config.yaml
model: "segmentation model"
dataset: "rendered roads seen from a driver's seat, with toy cars, trees and houses"
train_examples: 72500
image_size: 64
crop_scale_min: 1
horizontal_flip: false
translate: 0.12
num_classes: 12
encoder_arch: "vit"
encoder_norm: "layernorm"
encoder_norm_position: "pre"
encoder_activation: "gelu"
encoder_mlp_ratio: 3
encoder_head_dim: 64
encoder_fused_qkv: true
encoder_bias: "all"
encoder_qk_norm: false
encoder_parallel_block: false
encoder_dropout: 0.1
encoder_inner_norm: true
encoder_moe: "soft"
encoder_num_experts: 8
encoder_moe_every: 2
encoder_expert_mlp_ratio: 1
encoder_slots_per_expert: 1
encoder_shared_expert: false
encoder_patch_size: [8, 8]
encoder_conv_stem: true
encoder_layers: 6
encoder_width: 160
encoder_positions: "rope"
decoder_norm: "groupnorm"
decoder_activation: "relu"
decoder_weight_standardization: false
decoder_padding_mode: "replicate"
decoder_widths: [32, 64, 96, 128]
decoder_blocks_per_level: 3
decoder_block: "bottleneck"
decoder_attention: false
decoder_upsampling: "nearest_conv"
residual_init: "zero_last"
optimizer: "muon"
muon_scale: "match_rms_adamw"
lr: 0.0048
momentum: 0.95
nesterov: true
orthogonalizer: "newton_schulz_5"
adamw_lr_other_params: 0.00083
grad_clip: 3.0
steps: 8500
batch_size: 256
epochs: 30.0
lr_schedule: "wsd"
decay_fraction: 0.4
final_lr_fraction: 0.1
warmup_steps: 420
weight_decay: 0.04
adamw_weight_decay_other_params: 0.01
Rows from block 0 of the decoder, named by matrix and row number. Rows with one number belong to one channel. Each number is 128 + 24 x the weight over its row's rms, rounded and kept within 0 to 255. All counts start at 0. After the name is the row's rms in percent of the matrix's.
# convs1: 3x3 conv (decoder.mid.0.convs.1.weight, 64x64x3x3), inputs 0-9, a 3x3 kernel for each
# convs2: expand pointwise conv (decoder.mid.0.convs.2.weight, 128x64x1x1, transposed), outputs 0-63
convs1.32 103 [113  98 112 136 118 139 128  76 120 146 122 129 145 110 137 118 151 123 114 144 119 139 158 127 139 140 111 131 121 143 132  86 149 122  48 187 140 159 121  79 164  84  79 136 150 127 117 111 101  89 157 120 126 131 129 131 126 137 137 141 123 125 118 114 136 132  95 112 139 148 134 126  97 120 121 128 152 195 128 106 161 130 156 143 126 108 141 124 138 104]
convs2.32 081 [126 132 108 119 135 122 125 129 128  72 103 107  98 111 150 137 154 144 142  98 155 124 128  86 155  96 115 186 139 114 167 122 130 114 143 127  62 116 103 129 122 123 143 138 152 141 119  94 125 120 142 164 118  94 113  96  93 147 153 116 113 152 131 124]
convs1.33 097 [ 89 145 162 191 139 124 112  93 104 113 111 126 148 135 135 120 103 101 146 147  98  87 138  91 125 132 116 131 113 118 110 105 135  99  73 100 137 144 144 137 161 107 176 111  93 128 122 126  64 124 125 140 123 139 149 112 149 145 165 115 144 178 138 140 147 129 130 132 123 107  89 105 135 150 126 133 113 117 129 124 134 112 118 131 146  88 117 146  97 125]
convs2.33 103 [145 123 111  95 145 165 115 138 126 152 123 157 109 123 123  96 157 112 107 149  99  70 119 123 143 127 160 150 173 164 106 152  92 143 111 128 117 100 130 108 146 103 102 109 138  96 111  89 105 104 184 174 118 105  67 118 144 135 141 127 111 184 166 158]
convs1.34 092 [107 131 129  90  89 126 102 127 119 140 129 133 135 122 114 131 157 143 131 142 147 133 123  98 105 121 144 149 113 123 110  98 101  77  88  99 102 101 119 105  85 154 125 110 143 151 171 136 132 157 131 168 152 114 136 117 115 177 127  97 136 124 106 129 132 135  97 107 108 146 155 136 119 166 166 130 131 148 155 116 112 108 123 106 146 137 148  85 176 125]
convs2.34 103 [111 140 158  97 136 123 137 101 119 173 161 110 122 116  83 119 139  99 122 167 146 117 120 138  87 138 126 149 151 127 157 138 125 145 157 140  97 128 130 163 145 140 110 107  97 155 126 119 119 152 104 109 109 120  76  83 153  84 111 115 154  91 127  86]
convs1.35 092 [143  90 112 157 108 145 138 121 117 127 116 111 116 129 127 150 163 117  99 104 126 141 132 153 174 145 164 161 137 131 135 100 202 171 130 196 148 156 139 124 158 125 119 111 170 140 125 103 130 109 104 137 103 137 140 109 111 136 124 143  88 122  95 139 118 120 116 113 118 139 149 132 130 100 107 106 122 118 124 109 110 132 137 132 119 147 142 102 121  84]
convs2.35 081 [151 140 126  92 108 126 139 112 107 157  84 102 110 127 146 112 157 145  93 135 139 125 113 146 130 126 125  97 144 165 115  80 115  59 121 129 145 127 118 119 103 109 126 121 138 123 123 139 115 128 139  98 137 118 103 142 106  90 173 151 168 126 119 147]
convs1.36 096 [165 162 122 166 141 125 124 114 145 115 116 129  94 132 112 127 102 133 158 162 148 119 122 147 103 149 134 137 131 117 146 105 119 142 144 105 163 227 174 167 139 125 171 146 107 121 138 128  95 118 140 137 144 120 109 149 126 113 148 129 130 102 152 132 116 121 149 166 147 112 119 146 124 113  96 161 146 124 165 113 144 110 130 141 160 157 144 102 114 130]
convs2.36 082 [140 112 128 169  98  99 131 138 138 131 109 135 129 168 129 108 134 105 120 141 208 127 136 135 115 176 184 137 106  89 115  84 106 110 127 124  95  78 141 124 122 148 173 131 126 128 138 123 129 114 111 122 164 153 117  89 152 165  88 110 117 144 117 138]
convs1.37 097 [ 93 118 118 113 163 133  99 107 110 126 118 144 108 105 138 118 127 159 136 107 135 122  82 127 138 107 112  97 135 110 123 119  73 120 100  88 123  96 109  89  81  99 139 156  93 126 138 132 107 171 128 148 141 118 116  88 123 163 112 173 100  91 161  95 116 137 143 152 140 141 157 112 131 106 105 133 153 133 124 110 111 125  97  97 140 123 109 114 126 140]
convs2.37 097 [100 133  68 141 124  93 100  85  74 104 175 109 107 119 128 168 133 147 112 109  99 105 103 133 145 117 129 138 137 127 133 171 122 131 144 118 123 138  91 116 120 111  85 145 150 100 118 169 139 118 109 149 117 149 131 155  93 101 107 126  94 123 158 127]
convs1.38 101 [155 138 113 130 132 123 135 111 140 111 107 124 131 167 142 149 171 142 124 126 143 143 148 139 133 155 157 112 128  92 113 126 112 108 102 117 101 106 108 125 140 124 148 205 135 114 109 103 127 199 124 137  82 110 109  97  99 156 161 126 188 183 177 106  75 116 141 173 151 112  85 113 143 118 160 114 151 134 100 119  89  91 118 106  93 146 115 111 158 152]
convs2.38 112 [123 142 121 111 154 129 147 146 155  94 114 134 149 162 152  97 123 117 119 117 115 108 164 113  61 118 153  89 161 135 121 106 120 126 130 150 127 144 142 129 160 121 156 126 140 142 133 154 126  73 116 134 127 143 127 136 118 132 132 124 120 127 114 112]